Rows from block 4 of the encoder, named by matrix and row number. Rows with one number belong to one channel. Each number is 500 + 50 x the weight over its row's rms, rounded and kept within 0 to 999. All counts start at 0. Numbers have three digits each. After the name is the row's rms in percent of the matrix's.
# convs0: first 3x3 conv, stride 2 (encoder.blocks.4.convs.0.weight, 176x112x3x3), inputs 5-9, a 3x3 kernel for each
# convs1: second 3x3 conv (encoder.blocks.4.convs.1.weight, 176x176x3x3, transposed), outputs 5-9, a 3x3 kernel for each
convs0.110 099:519518463482429505442560513495460516409508491443447470511591528466528496520498496638579514599563532558602571515523547551582573542545560
convs0.111 099:483433531557492519531472445609580551467493458451474477398462456432465531461434419453474467487534578528490562547518450606555491481524508
convs0.112 095:449314464552534572435478499510638534506466493502479559487426481504494547480431579505603465476563524591564568531506494514521465513531475
convs0.113 090:447553455462455374505493509487519513541567575501543488508540529519524540554590545421483569504506587494399420493567546555469465520465452
convs0.114 104:476551538482513498576512504481448477423397416389384482486563521461494536475456456497536483446421507470513461486538458490551492454485499
convs0.115 102:511488430487475527450473533477514462463451494441599527510510546496510559443436408381469436444465428452444467490520511468454451380431525
convs0.116 096:510509520451448445475392386496542558593587481523556560536546485482511495397568480552547501570500449646587442470535459473535511504411519
convs0.117 105:534549550476472437546547508530538528416347435462414488481508541415429481563510603404480502459478477452456448463547502466502426511481465
convs0.118 094:529417434549542445511497436483550553431464468479640536562491444447557518503507537494489438463401421455431458465522457567486472495477503
convs0.119 104:446392459520533556521511471528490513488443489502459437563491552464535503528504639508484452478498443534533553460492475485455445409505415
convs0.120 095:503468532509483476434481410491582596494541484562580514432431461433383450520600463517465457505521518516426501550566534455512479528528477
convs0.121 094:440576567522517585494465495467541543481451575523453533449544572574530577511493514481413419490462457441477545478526462519551607513479482
convs0.122 092:471452461518437489627556471564487505502587450496489522633516499468510424517465446460461465536526565486558590528514442511556488507523437
convs0.123 102:454569484526506517474449500481450503460492519415421429623591505492529527499500497487365476470466542485525498507474510505528557579501517
convs0.124 101:422462515528547594479438473472518493435483471500495504501486464429576429445424374513509444462517462478494455454513514445442476533544554
convs0.125 099:516442476491443395462577514521434555567534608455433459587618620443415437468523547512449390533569425579576453431483463419421450444470502
convs0.126 098:528543467460484475510474551469409502494452440567579531498529410437504496473517528524518519445444467463449503500497441436478456522447516
convs0.127 101:391498474531454450461436488432363454475455468455445416471435485453346450456525533469475459439495474453525452474436543442464474423432508
convs0.128 095:461482400572642568566543493470491473602544585540486589511484497499630536437434493499489475414496394390480449508547489467475404531554489
convs0.129 102:490572507533572606511564541498502458428367398464468444479474555558627538434481465572522542483458473411531517484463508600531489423512479
convs0.130 095:469469436428462426412542477485507555442507507482455536394429445423480484527661479483457466436440524540467514617474470551538442526538473
convs0.131 088:479530572581593563543500488596622507566607575427477507481505535494433475610556498526543506542507440506464483420435440511498502494561488
convs0.132 088:444397459443377447492445436503455465515467526528588525449406387540458443498533458544461569462453437509487525492510480440451469440489492
convs0.133 100:498472468512538447473436453478528520479520548544528529532571522526518517522428532535480483487504458472414437511506457512439508508525506
convs0.134 101:508542516423430465475430548524527503484490444487454456529482477453465444553559502467483500385535420425582440469471558437450549471529464
convs0.135 095:497401433496425365483445448519502509486472465499521492482485426523480501501510467477542503464471565552547440487582501417472474453509426
convs0.136 105:484508493526559571444500532543486510474510506470526441448469447541548560468462598433518493557532545430458456586560498535473481511488509
convs0.137 104:489460523495533533500520538534504493483544507487510527475528495522464502541557469589549504576476424585496529453444482520491522418476498
convs0.138 098:596562536498444475505525496557526633455515578449477441527631486505461542473413513557509483439482505521483515513451438495452446518472493
convs0.139 098:508535563557610562569520499413446518521483471459473457542549541552501545530509430556560443477505511498463558592543493519489438483488542
convs0.140 103:604580576567607498484450443521523554507549487543521535525570580542519588458413428483590564520493514460458442496436530448505538468507470
convs0.141 100:496442436530517407447464501538598531616577585514510520461425502551527466521483522500486571451439539509511601480422475459354455440454509
convs0.142 107:518540587495593628463482535426481505554533453506554444530525431511496504451563481653442527545500588480457534548496437526457524489487530
convs0.143 106:542517529542480567436476454511569480463428419486491516466510533483542587543487527537537484510458567510463536484461473539408513517460516
convs0.144 099:580503475488498457553525533458475510523512547504456504454427427586504521616484551515479533432452532422420478538479547453465490515447458
convs0.145 104:442373381426436385501423447500541495517531512493502454482564488413522500516581539532567572474439525404434490555358485564489472562463541
convs0.146 104:466555550527580560511574483436527543465430514479465474473451499563539485568454410598421489629482531633580554387503575509459467508405414
convs0.147 102:470586505579461464540535574441511462555566483513496485490494529589517516527549557528520401495510605528471627392415461478459522498559551
convs0.148 099:609580558549490543505434519502489448529534542482564594483570526465394457421466470534499441576494412443425426505514483493522578513474444
convs0.149 105:541593554482506482436423418484511477517510473549552500523489481548650514479468483521515414516511491516454438536577400583526447538521472
convs0.150 102:452442544535484552511601540499534499540527535437504484489570553499495502470459456515557457440485505583421540514505472535549496418457470
convs0.151 100:509476440478514459562531514558542569599468484470513592554497486527499488566498507441537574477573502495539507450578536461589474496496494
convs0.152 101:453440444511479476534562589422504561477509485558488478520453419459410432533502469634600590511540477484467465487452485502527490531467391
convs0.153 103:531578576593495482549569592525547464455487517489479524579537495520523540439413396520511482531576491525465515492504467497422468487462481
convs0.154 101:564491485427471496544511484480526458406446411398511431551555510499538514623593501451469499477458521491536525493503568486501416455394473
convs0.155 103:481515589606587545501436481495459483584526532460469363512559568485426498490553484508499462472497566535485511475471438557484450468438498
convs0.156 101:509454463495478471374508553543509504560537525416499530501466544519530508494455494538516406519478455532467455488526583505572545548520466
convs0.157 103:419487534493563590532573593498529509476501493489474517501530612538546567489506491473450555499535622421464561582572546497435477462476476
convs0.158 104:517534574622553572486508602552535486536568532465494480467550552477517584508515512440533479536485429527431405433410456527494565495527548
convs0.159 101:525474507516527434489408463469490458469395426471449418511486546475513497485466504510452363583449512515450502511500494568507485457437410
convs0.160 093:507474496447500508480446401483433552499532544611622539446522597567601670463405469486507470536496508576517521536519572540451513467486567
convs0.161 098:495476529431390459525530564463533471459487542418487516512426495480532573565529355518478462510495474458405437551528568486533499531528506
convs0.162 098:507413405450451453445497513499487518393455439483522547536496595564560499477648589462485476524481406568546453478466472486437459501443440
convs0.163 092:468508529528519457543432525509510511476527489478488506434455416508462561514489446508582465508559518607546557485487544558594561519582636
convs0.164 101:457447468420351502469445494536450468466478429548552532428528554411368462513475426507533451430522485543502506399534458530561576424489440
convs0.165 097:478578508487437461484517502472507482466415511506440445522513497511515497637511547504467536528412567548476527577447490473512522458504518
convs0.166 089:473454532539504481503490556463482581532512535514504500548471512460480476354407370528479561527429504476482417547533506423410491486523504
convs0.167 102:567636547459529440511562527551526529443461551449546523445546521496477506527514528401396527501509532486530452494489481503473491470544528
convs0.168 100:506436500569519526493465495481468430542525529453457444536445545530478510527541528514557477523421452495532530547514539448478501554591593
convs0.169 100:487554563415493546493508584425491535469457516456434495495464497533544500577567557572563518583586521533426505433529567396512595495535588
convs0.170 097:463469453509511467491450486477399474424331427568671562432398438553620621535479595458536494544550472437473473520498401449509471504520423
convs0.171 101:481535476607516536499480560539558527501548476532497500423515472492578524430405526541459423553513433511504500597485562452395483414457414
convs0.172 100:466491483458479560580528469432454485375467486502495478510513576518457465585576476404475470546494488545530475504472516523554579502461593
convs1.110 104:437550433557504476539474417471491460396421486563498564452625467529482552397505436565507452456502528496507493467469541548575459524531502
convs1.111 100:508589483487492544554507452539508549503483550524376445480479416478468421458463533487501511573502437438467486450529434408515501486400402
convs1.112 095:441559503469472481560547502505413488534476479492550486545456487445479488491525474470510496595438559394534481517456458487506489389389541
convs1.113 098:529454564524485434466496529450501500522466438475467461550463477390519571442553472453455564548535482463389465505471459402535595572474545
convs1.114 102:557603437493510536469547484390481445459460496517521613526476496514503420444576452443466458406496492499459481502576496490468499511521414
convs1.115 103:472544504483538483499495506533482512512474561443486562477551559560430479434434562440545477430604455528415506511509498522437551474506570
convs1.116 096:508396520420500465481496571558534470406513503529500470459481484517533514426504421491463488481458584471552398384483508569509559373462395
convs1.117 104:486410537531503535622501353511568561501455477484457475520588438482528467587597390583554518502463586530524509591474479498584499577488486
convs1.118 095:492529575583535413494583420476528487558483481482515535517520536463498509409431486420601525530469559489547447507498521463474433427477541
convs1.119 099:429467482483470469545492474399464491392534521577440447458542589488498445468582484545505481368502371548542499466531576548491521447576406
convs1.120 098:512528506503359535517609566561510468580463590536463547534509502462561513539458405524490455494516520456549537561505476406515518407445492
convs1.121 093:486465522524513572467519472506534495483524537454468450514590490425620521498537550479523557518506523463524452547422508468533442462508545
convs1.122 092:443587440549449498474462412448468494601509503526473475478551447495493550479464528550482455521487516468464504436493473465556527467465475
convs1.123 102:517527515505427452543508519358454467522529564529454485520466470483454481502462544479396523457459473510516448466545533512544469570431487
convs1.124 099:518572564482548517488637383442412461561460491482509478500462505557426503569445544509550526455465466490505545505507507566466511521437542
convs1.125 093:410513568494520438506510501512481542535504455508513463538485529448491637458479472526500469489562584520490577544417466510534472461504486
convs1.126 101:600497439493473503490465535478523491542495453443447431529547499439586500543570579516548495434486518428412527496533469553448556562515423
convs1.127 100:528491613463546520502562490521499509477534464503512546380473513518436483573453550420565462481473504498490490478437517586417569502477461
convs1.128 098:481535501558434484466545548533553529524488498569419531571456511466486530530476471475515527573564478422457501456516544614524511472508444
convs1.129 102:383517519506539508457514553588494480515467517566513460564468456534466491519477637455499462355453579457484577508556480542498501496505509
convs1.130 101:498566510468507598403513382560458485484411601501578495497502509466493514460497415557505502587467581478467499405547468601463464467407521
convs1.131 089:461454500516502472445554484435490524549524457572489489512533522554480569610462436502489550456531478490490473544466464436467526488437498
convs1.132 102:434485600439555398471423664517521579561448470492432570462526459466557515525461534517457510595511504476540521511463565520501512459402501
convs1.133 099:512633467477471460567539542504458444479550492478546507534542447503442478537492493459518534542518399486460488449493607520500578489440500
convs1.134 098:460535488584603578362455455494436582490513522386561536463486508557496388527469337498520557535490510412422451539463491450517512437436484
convs1.135 099:424529547518462388494490529529504434555540504455535539554462459499534531493463468513546455567529548481509543503479529552501504450485492
convs1.136 104:543486493519477521531591519565476531455537449505509524475469460498506527557457548509581428442535568505458463538468439449518507430504555
convs1.137 098:479449415580444601470526469535499632490516501389499443592419493488379442477473485501526444542479474505451426574476493486540488552502465
convs1.138 095:459546499412472538588560399426509513476509571441521476549478445490484473558475559496554439483447490446554489486437505373524511548412463
convs1.139 096:488490504596488502505467489430517510441518510456446458495494489493486470537461523519454461554427493482523513478480597458541507561557506
convs1.140 103:540511505705406460484489498479481533525538463537428501485566473440382462501618515515519537480448419466466483477526507500487423453456481
convs1.141 095:390503461513510423509527645559517561528559442444411502510526474481460484505498435494431428574480557440499440460434544524609459460389495
convs1.142 101:539534494482437488622454410502509524477500541468450492460415504509529400517488495460462410590553550496532400464636505532454496483479449
convs1.143 106:532421448515540476498510556549521484428506480452427445465482540615517504574474515451470467477452484394496447458464481462481466513504541
convs1.144 097:557452619493468489522506428431493438483477492503435476551530438494544452448556572536553548370496529530547497463441457487582493530539413
convs1.145 099:411458578535536464530474457402503518485529493484484459513409510442529513416417469487547464515490473506582445504511555506482529593486568
convs1.146 108:537536437569495363514578435550490519555484455576473488487515512407452599501535492606485411405594536518476487516483514520506410462517513
convs1.147 101:579499445509553529505531489566493496466518470443503415467481520555463554492530538508530491558491530487523476538446430445412522459517538
convs1.148 105:445548501456431556570383500580463444440473540494536552479481492509439520401553462522460539506579467505434490490482485564479532421541446
convs1.149 099:467519490584476544542370478476545451415483574496594488511535506500412502449446539558469516466424463386571458491504553531538483539503516
convs1.150 103:467553452555551396551529514525546451502476458460550527524525492375501600558587547491564601546473504463486491562425570461459575520513499
convs1.151 095:486422482559529430495530517372451544492465498492402437505503470570444449489377529476475425512538525446456372520516468450531520566573481
convs1.152 102:547376503496597459462531535576476540518494357476483511530529557545473405463535501520453435426532538520486535467522477560506519493467456
convs1.153 098:595431490415568524449520488592555515438455480529571595447494541551481519513370484546556541525539505437388417524472437567472500530437436
convs1.154 100:587460445447502468604464528525463480507444576542475520435490506521519535571449431517510518512505487425450510546463461594473458464488576
convs1.155 104:489469483549498502467516482450364476538461420553491580509492527545456506575490536549502450398519497520471519514435475517492474495547499
convs1.156 102:498514424504520479428551501484496522428558476518508480468457486420441423470481388513523437565467499530459471409532456447420513443497450
convs1.157 103:535482499428525482451553554482418533500513553484558534489480521603493533487523508459533502493445380492529459521600391528531465479489527
convs1.158 103:488559501537548367480570551454525534457512486538532506495464513416486525513578526568479481561425501550510481544511482547402404546459488
convs1.159 109:443590481583365646587400377514422471427477441564558502482486538483476492445476478468528494489489438474504421508493514519507434495526505
convs1.160 095:604442461548435617536496473490538521491510514511462482515343443406523544558479447471541433588412523515511476436500541387613494503491646
convs1.161 099:493504494443437491461539471517499519572443559461537519466495513511441474498414470536576504591490505457402488450557408520501613432522483
convs1.162 103:521662451560413495510521419487481483577495504529524476455432553493534542535532532540547530482491490578513539403461500598479462509506499
convs1.163 099:531473541336535488599559536512474455571485558550463492480505570419547454556479473534537444513466463515560530478486535504461454435447408
convs1.164 100:525481514457566508503483499481538484535469484491494610527483575486558418532504493485515498528561432471403522499549438368491506504529446
convs1.165 098:504527560481457550474560537499402502504515517474486481440501494529478524540527589501479554473480552444462514562558486648472512484550498
convs1.166 096:480470491619326531430537473495471500532529466519510540499633481349693630570481454518500507428505484507496447513534518464534552462494618
convs1.167 099:520383542540568433541509488544572532469432432481470492498525514512484466530497524438491466570439526440556544436524517435499442494430483
convs1.168 100:521557544572440489518451465505490528469503585427525491536464449457465595608547518483557548536431484503480509517513491433498374550467495
convs1.169 101:480551457499545461388474474509514540558453461502455527497463506504527397372513559535518510506493565457430504415599472569493450532486518
convs1.170 098:523541472528492516531495522463478460567548520455458472503476517460502532496590504449588544549447504511527443410552582551484460495539533
convs1.171 107:562471491531546459521579545450482501474487458562496485528477574535519544452464570510542528454452565450508559455566438573541410471402497
convs1.172 099:377620548505479603500527512385493479469484486487523578479438544496489500514471504499466544373554414470487552591428563513600537531514383